A small image captioner, trained from scratch: encoder patch size [8, 8], decoder width 256.
Rows from block 4 of the image encoder of a small image captioner, named by matrix and row number. Rows with one number belong to one neuron. Each number is 500 + 40 x the weight over its row's rms, rounded and kept within 0 to 999. All counts start at 0. Numbers have three digits each. After the name is the row's rms in percent of the matrix's.
After each neuron's rows are labels from the 100 images, of 14976, where the neuron reaches its highest value: "lies over" is the class under the peak. Only what is clearly more common there than usual is listed. The data: rendered rooms with furniture.
# fc1: MLP up (encoder.blocks.4.mlp.fc1.weight, 1536x384), inputs 256-383
# fc2: MLP down (encoder.blocks.4.mlp.fc2.weight, 384x1536, transposed), outputs 256-383

fc1.236 102:441556580451500500500500500500423429555500559500500500500500500500549400500500500500500581451500500500500500500500500500500500435500500500455406500445500500411500500500440500500500500500500500500349571406500500500500500582500500500500500500500500435445500500500500500594551500539500443500500500417500500406500500500500500500500500452500451568573500500500438408500500500546500588500500
fc2.236 093:615500500500500500500500500500500500409500425374500500500500535500500500500572547566500500639415500569500500500500500474576500500500500500540500420581500500500570500464500500577500500500500500500500500500500545500389500500500500540500500500500500623500500565500500500500500500500500500500500500500500500500588500500500471426603571500500468500500500500500469500500421500500500443552441
lies over: ceiling

fc1.353 101:573500580591500445500500500500500555560500500500457500500500500500500500500500500500500621398500500453500500383500500500500500587500437448500500500500444500500500500500500461500539500500500445424500423552500613416500442564500426549500418500594500449453500500500500500500500433500419500464338500500427500500568500578500573500414500500500500500500500500500547500580500500500500500500500
fc2.353 095:500425500500500500500533500500500500500560439452500567500500500500441500433500500500550500594411500500417500557561500500579500500500500457446500428500500500500500500500500615500500500500419500500587500436475500373500500500500500500500500566500464500500500500500500500500500500468500500500560376500607436500570500500500500500425500500500500500500500579592500582500468500381412424500500
lies over: window

fc1.660 100:576547500500457500500574500500500421500622566544437436500500500500592563587500500500582500500553435500500500500412500500500444500500500500500500567575500500433500500500500500500500500452589500500435500500500500500500500500500565557565500500500500462408548500500500500500500500451500500500500500500500500500500438443500418500500500500500500454546500585500444500500500500439500500552500
fc2.660 101:500500500454421537583500500500446567500427500500500583500500555472500500500500620500500500500437500500538576500500543600500500554500500500500500500500565500575500500500467575448500435500500500500539500500537500500500500500500500500500500500500417535538500500443523500570440500500500500500637500500500453500612500500500500500437500388449464437500500500500500500500552500500500590546500
lies over: ceiling

fc1.478 104:500500554439551500500577500500418500500556500500500500500500500500500500443589500500395500500500534500500500500500500500500500500500500500500500351500500500500500462500500500446550500500500583500500500500500423554500500500500500500468500500500586500500500447500464500500500500500583403500455500500500500500500500500562500500450500444500500500500500500560582500500500500500500500441500
fc2.478 113:500466500500500552500500480423500459500500500500500500451556441569461500500391500500536500500546500500500500500500500500500500500500500543500500529500483500456500500500500500500554500500587500500500428500446541500500500548431500500500425500417500500500558500500500500554500500536500500500500443579500569457445500421500444500500500500416500500500567500448569500500500435406500658500558
lies over: wall

fc1.219 101:619402567553439575500500549615500500500500500446451439500500500500420500500427500500500500500500500561500500500416500573500500572442500500500569500500437444500500437500500500427500417500500500582500432500500457500500422386500500452500500500500500500500449558500500443500500578571500500500500460500500500500500500500500442439500500500500500500377500500500557440500500500427580581500539
fc2.219 100:500441500500500500500443500500334500447500447593500500500421500500500500540500435500500500500500500559500500500500500440500500500500500469475401552500500574574500466500500544533500500500597500500500500586500500568500500500500500500500500612500570534500563438500500451500451500500406608500529572500467500500500425500338500500500500500500500500547400500500500460500500425500557500577500
lies over: ceiling

fc1.571 101:500500500500464500561500500439500500500500607500500500443500545500500500500439435500500500500500500500500500500500500500500500500500500500500500591500500500500552500500500500558500500500500443500500577500500500500500500500453551415500500500500500500535393564500567500588421500500587500500500417500500500410500500500500500604500552500544500500500553557562573593500616500500500500500623
fc2.571 109:500500452500500500500574439500432500500500500500592581500445500446432500500500638500500500474466500500500500500500500605600500500500576500447500453432587500500444500500500500500500555500447500500500500553500500500467574500500500630500500500500454500411500538500470500432500500529500500500500500500597500500500500500418420452415500391589500582500559500500464500500500500601500500500500
lies over: door

fc1.433 104:500500500547500555500432500500500454500500500500500500500500402500541500500500500500500500589572457500500500500500439500426500500563422438500500500418500500500500500500500500500443500500500560500500563500500500500428500500500500559500528500417500389546500500558500500403500500500584500500500619500500446500500500500453500500571441500500500500500500500500500454500500537587430500500500
fc2.433 105:500500500521500402500500365500458452500500500473500500525599500500542500500500500500538464500500500500416500500428500500443500500500500500500500500567439500596500500500500500500500500581562500439500419442500500500500500500500500500450500500500549544500500500446500500500500429500500409500653589458585610500500500500500500397500500500500500427500500500407500616384500500411500500558558
lies over: window

fc1.526 100:500500500500560543500500500500500500500530565402500500431500500500439500451500500500500500500587430459500500500500500451500500500457591574500500500500424432381500669500500500548500500500500500547631500432500563559544500500500434578441500500500500500500500500500427556500500500500500500500500500614500500500500500500441500500500500542559500545500460429500586500500500500566500500452448
fc2.526 096:500583500604464500569500500500500500500500500500500500500500500500546500500500500604500451424500500500500500500466500500500500390500425500500500500500500500602500455500500500500500564500500500500500500500500500500560500500440573500473500500500546447500500500462551500500500500551500550500500546500559569425500500500500500500500500563500500500500500500500500552500551500410500500547500
lies over: window

fc1.329 101:500500500500500500500500415500500500500500500500500500500500454500410500616500500417500427500500500500500500448500500500453500500500500500500500500500500537426500500550458500563500500500569500500500500420500500573439572562500500545430446409500500558500455449500453418500418550500500500500500419568500500500500500458444427500500500500574452500500500500500500389500500552500500500465500
fc2.329 108:469500500500455589564439500500500500500500500545500500577500500500500500500500500500500500500547500500526500548500500500500574592450528465523500500469500500458500444391500500500500552441431500545500500500500500500500438500500500467500500500500500408500375500500500500556500500601500500500500500500500500456500500500500500500500500603500500554500500500500536500433427500570500500500500
lies over: floor

fc1.766 102:500550555500558500500500456500571500500436404500500500500410550500500500500462558500500500560500550500500500500500500427582500500574430500551500545466539456500500500574500500500500590500500583585566500500500591401430581565500500500500500572500500500451500500500500500412500415500500500500401500500500500500554500500500500500500500429424500500500500500500574500428500549500570500596500
fc2.766 113:444437500500421500500500500500438500468550500437448446500500500500500500500500500500500500500420500582421500565551500442422500500576500416500500500397500500541541500500500500471500500500615559410500582460500422500383500421500500578500500517429500462500500500500577500500500500467376460466582500500550566500500449500558500500536500500500500500500426500500514598447582500500500500500500
lies over: window

fc1.103 098:416500500500500500500500553500500500500424500556500500500408500500500500500500500500427428460500441500541582500500500500500500559500500541429500500500500500437422500500500500500500500500500500500402500500589500500585500500500500500500500500500500500500593500446500451500426500500582500426560430500602436500500500430500416461500500437500500500586500500555539583500537500445500454500603
fc2.103 105:457500500500500572500500500500500500437500444500500500577564500500574500500500500500500452500584500500534461500554429541500500500618500500593500500520595533500419500500443431500558395438500500500500500500500557500500427568500500500589500500500549500453453500500500500454500500500467500500545500448500551500500559500500500551430500500551500500440500500500500500455426365500500500445500
lies over: ceiling

fc1.363 091:500500500452500500500500500500500500457500427500420500500500500500500500500500431500446459500500500500500500500500500500500443582568617602552500500500500500500500500500556436500553500440500500500500500500388500500500500500542500500500500500378458604500571500500500500500500500500500589404500500500500500500500443500500412500392500572500500500441500500500571500500500500500500444616500
fc2.363 069:500500500575500500500500500500423500500500500432608450433430500500500624500500500403500500582500500654500500426500500500500431500500500500500500500396548500500500427500500629500500500500500500500500500500544595500500611500500399500500500500500500500500579581500574500500500500500466577500500500500500500500595500500500500500500443500409500500610500500500500500385572500396500500500500
lies over: door

fc1.31 102:500431434500500500500500500418500500500500500500500363500438500500500430456500500500500500500500500500500500500500406500500427500500500500500500500500533500500500558500559500500500500500500529500500500500500500500500500500570586441557402500500500500500500500500500500500560420500379500542500500404500434567500569500500432500450432569500500500420500500500500437427500435500500531500500
fc2.31 109:500500454500500500500608500570500500546500567455546453567500500457500500500430500572500500500441500500500500500500448500500500530574500456500500500500500500500545545500500500585500500500558500500611500463500500500500422500500500500500461586500500500549500415500500533500500500500500500500454500581500500431560500500500500455417500500500500500500500500534572529480500457387449447500500
lies over: window

fc1.615 099:500578500500500594500403500526423560500500419500441500500500500569500500500500441500500589500500500500500500500448500500500500548633500656500500500500500500544500500500568500500500500500448500500500500404500500500500500500500500500500565468500621500500500500500500500500550500500500500500450500500561500500581500500500452500603500445500500500500561500439500500500500439500561500433500
fc2.615 080:500469444500500500500500406500500500500500412500500500500500500500562500500448500500500500500562500427500500415409500562500500500448500500500500500500500500500500500500414500500542500500551586584533500564455537592500500500500591500564650500500402500500500500500500500500500500500500500500500500500500500500500589500500500500395500559500597500500543500500500581408500450500500500500432
lies over: wall

fc1.125 095:500550500500500500500500546500385500408500429500500500500432500500500500500582500548420439500500500500500500500500500500500500500583500500500500500500500500500500500500588500500500500500549556557500500500500500500500608441500500436500553500500578500500500581558500500500500437500500500500424545500500500500500500500437500500500500500500500571500500500500434500500500500500500556543573
fc2.125 076:500547500500500590500500500500500500500500500500500500500500500500418500500500591500500500500500500500500500562564500405500500500500500500411500500500384500500500500500500500500500584500500500423607500500500500500500500500500387634500500591500500500500541441500500440500463500500448500500500644445500500500500500500500500390500500500414461500595500392500500500500500524443500500500500
lies over: door

fc1.345 101:500500442500500500500592500500500500500500500500500500500500500438454500500439500500432500638500500500500500500548454445448500500500500500585500500500500500438554500437500500568442500433500500500500500407500500500500500436500536550500500500500500442409500539547500500500500649500500500500500500500595500421500500452500396500500442500500500581579365500500500500464500500500500500500500
fc2.345 097:500461584536500435425500500500422500500500444500500481600500500500620500435500500500500500345609500395500565500500440555522500500500500500500575500500500565500500500500500500500596440500500500500632563500500500500450500461500580573351500500500500500500500380500500552610500423500500500500500500500567500500500500500500542500500500557500500500500500500500408500345500500435401566500500
lies over: window

fc1.33 103:500397500570500500442500500551500500500500571431500412500455500500577408556586500500536569558500370500434500500594500500500500500500500500557500500500500500500500458548500500500606500500500500500500500500500440603500500500424500500500566500500500578500558500500500500500500500500441500500500459500559461500500500552500500569500500500500500500500500500397500500402500500500430500500500
fc2.33 113:500500418500500441536601500549438500567500500500500500583500559500500500416433567500554500441500500547500500500500403500576500500562500500425500500460500465560500500500500562639500500448500563500639500446500500500537451500556562500374500500500554500500500446500500539617500445380500500540500478500500500500500500500500437417500500607562500500587500416500500556452500449500500448500500
lies over: window

fc1.112 074:500500500602500500392500556586500500500500572500500500500500415500500426558500500500500500500500500500586500500426500500500500500574500302427500500500500411500500569564500500500500574571500500500500500407500500500500500500500500437500500439500500500500570500500500500500500500500500500425500500500500500500609439500500500646500500500500500500422500500500500500500500612558500500500573
fc2.112 033:661500500500500500500500500500373415500500500500500500500500500500500500500500500500500500652661500500500500500500500500500500500500500500500500500500500500500500500500500500500500500500500500500500500500500500500500500500500500500500500500500500500500500500500500500682500639500500500500500384500500500500500500500500500500500500500448500500730500500500500500500500500500500500500500
lies over: floor

fc1.151 096:500412500443500500500500500500440500500555500500572500500584500548500500570500500500500414500556500403500500455500438500500459500500592563500500560500500500500500500500500548500448500500500500388446500383536500500500500416500500500424500500439500500443500500500500407538500580500500566500500500500500500500500500580500500562439500605500500500500500500552500500500500500358500500500500
fc2.151 088:407500500500500500500500500500420500500500428552500500500453500500568500500500500500500500500409418563500598578500510500557406500600523500500500500500559611500500440500500500500500500449455500500500500553500500500593500500500500443500500500500500500549500575450500417577500500500500500500629500500500500500500500500397500500500500393419500500500434500500500466500586500500500500597559
lies over: ceiling

fc1.308 095:500500500446500455500500590500416560500500564500500500500554500500500568500500500500500558500500500437500566500500500500500437441500500500500500500500500500500430500542500500552429432500444387500500500500500500450500500431500607429500500538500585500500500500500536444500434500500566500500500500500500397500500500500418500500450455500587500563500500500500500500500500585500500500546500
fc2.308 094:533500500500500500500538500397500500568500500429500500500500500500500571574560500500569500427500500500544500500500442453500500500566500500500500500500500500584500551500500391500500560592595484500500473463600500500500500500500402500500500500545454500500500500500558500500500500500500500428407403500500507551500500500500452500419541500500500500500560500500500500500500561445443500500500
lies over: door

fc1.17 090:500500500500500535442500500500500500500397551563620414500577500500607500500562500500563586500500500500500500500500500500500500443500500500455578500553500439500500583458500500500546500541500433500500444500500500562500500500500500500500500500500500500592423500500500500500500452500421500445500500500500461549500500500500432500500500500500500500500617500500579500500500500422500500500343
fc2.17 091:500500500500500500411500500500536500421500352500500611500450500500500558500500545500500500564528479500500500500500500593500500500500436500500500500500425500500437445500500500457500500500500500500500500361500584552500500500500500500500500500500500500500500500500500500547500500500500500500500500500500583381500500500500500500500500547500500500544500500500500500366500395500427597500500
lies over: door

fc1.446 096:500500500443500500500500405500500500500500500500500500500435436500500500500500500500434500584500500566403500500389456560500500500500500500500593427500566500500500570500429500500500500500500446572587500500500500586500558500442595500500500500448500500500500500500500500500500391427500500549500500556500437500500562553418500500500500459500500500500500573446500500551405500500500570500586
fc2.446 085:500500500500500500596500500500391500500369500468500500500601500500500500500500500500500500388500500555500571500541500500602500439562434500500500500500374500500500412500500500500500500500500572381500500389500500437500443541500500500500500500500500463500500500500500428500500500500450500500500500557500500500435500500500434500500500500500426555500500500500595593500500500500500500500500
lies over: wall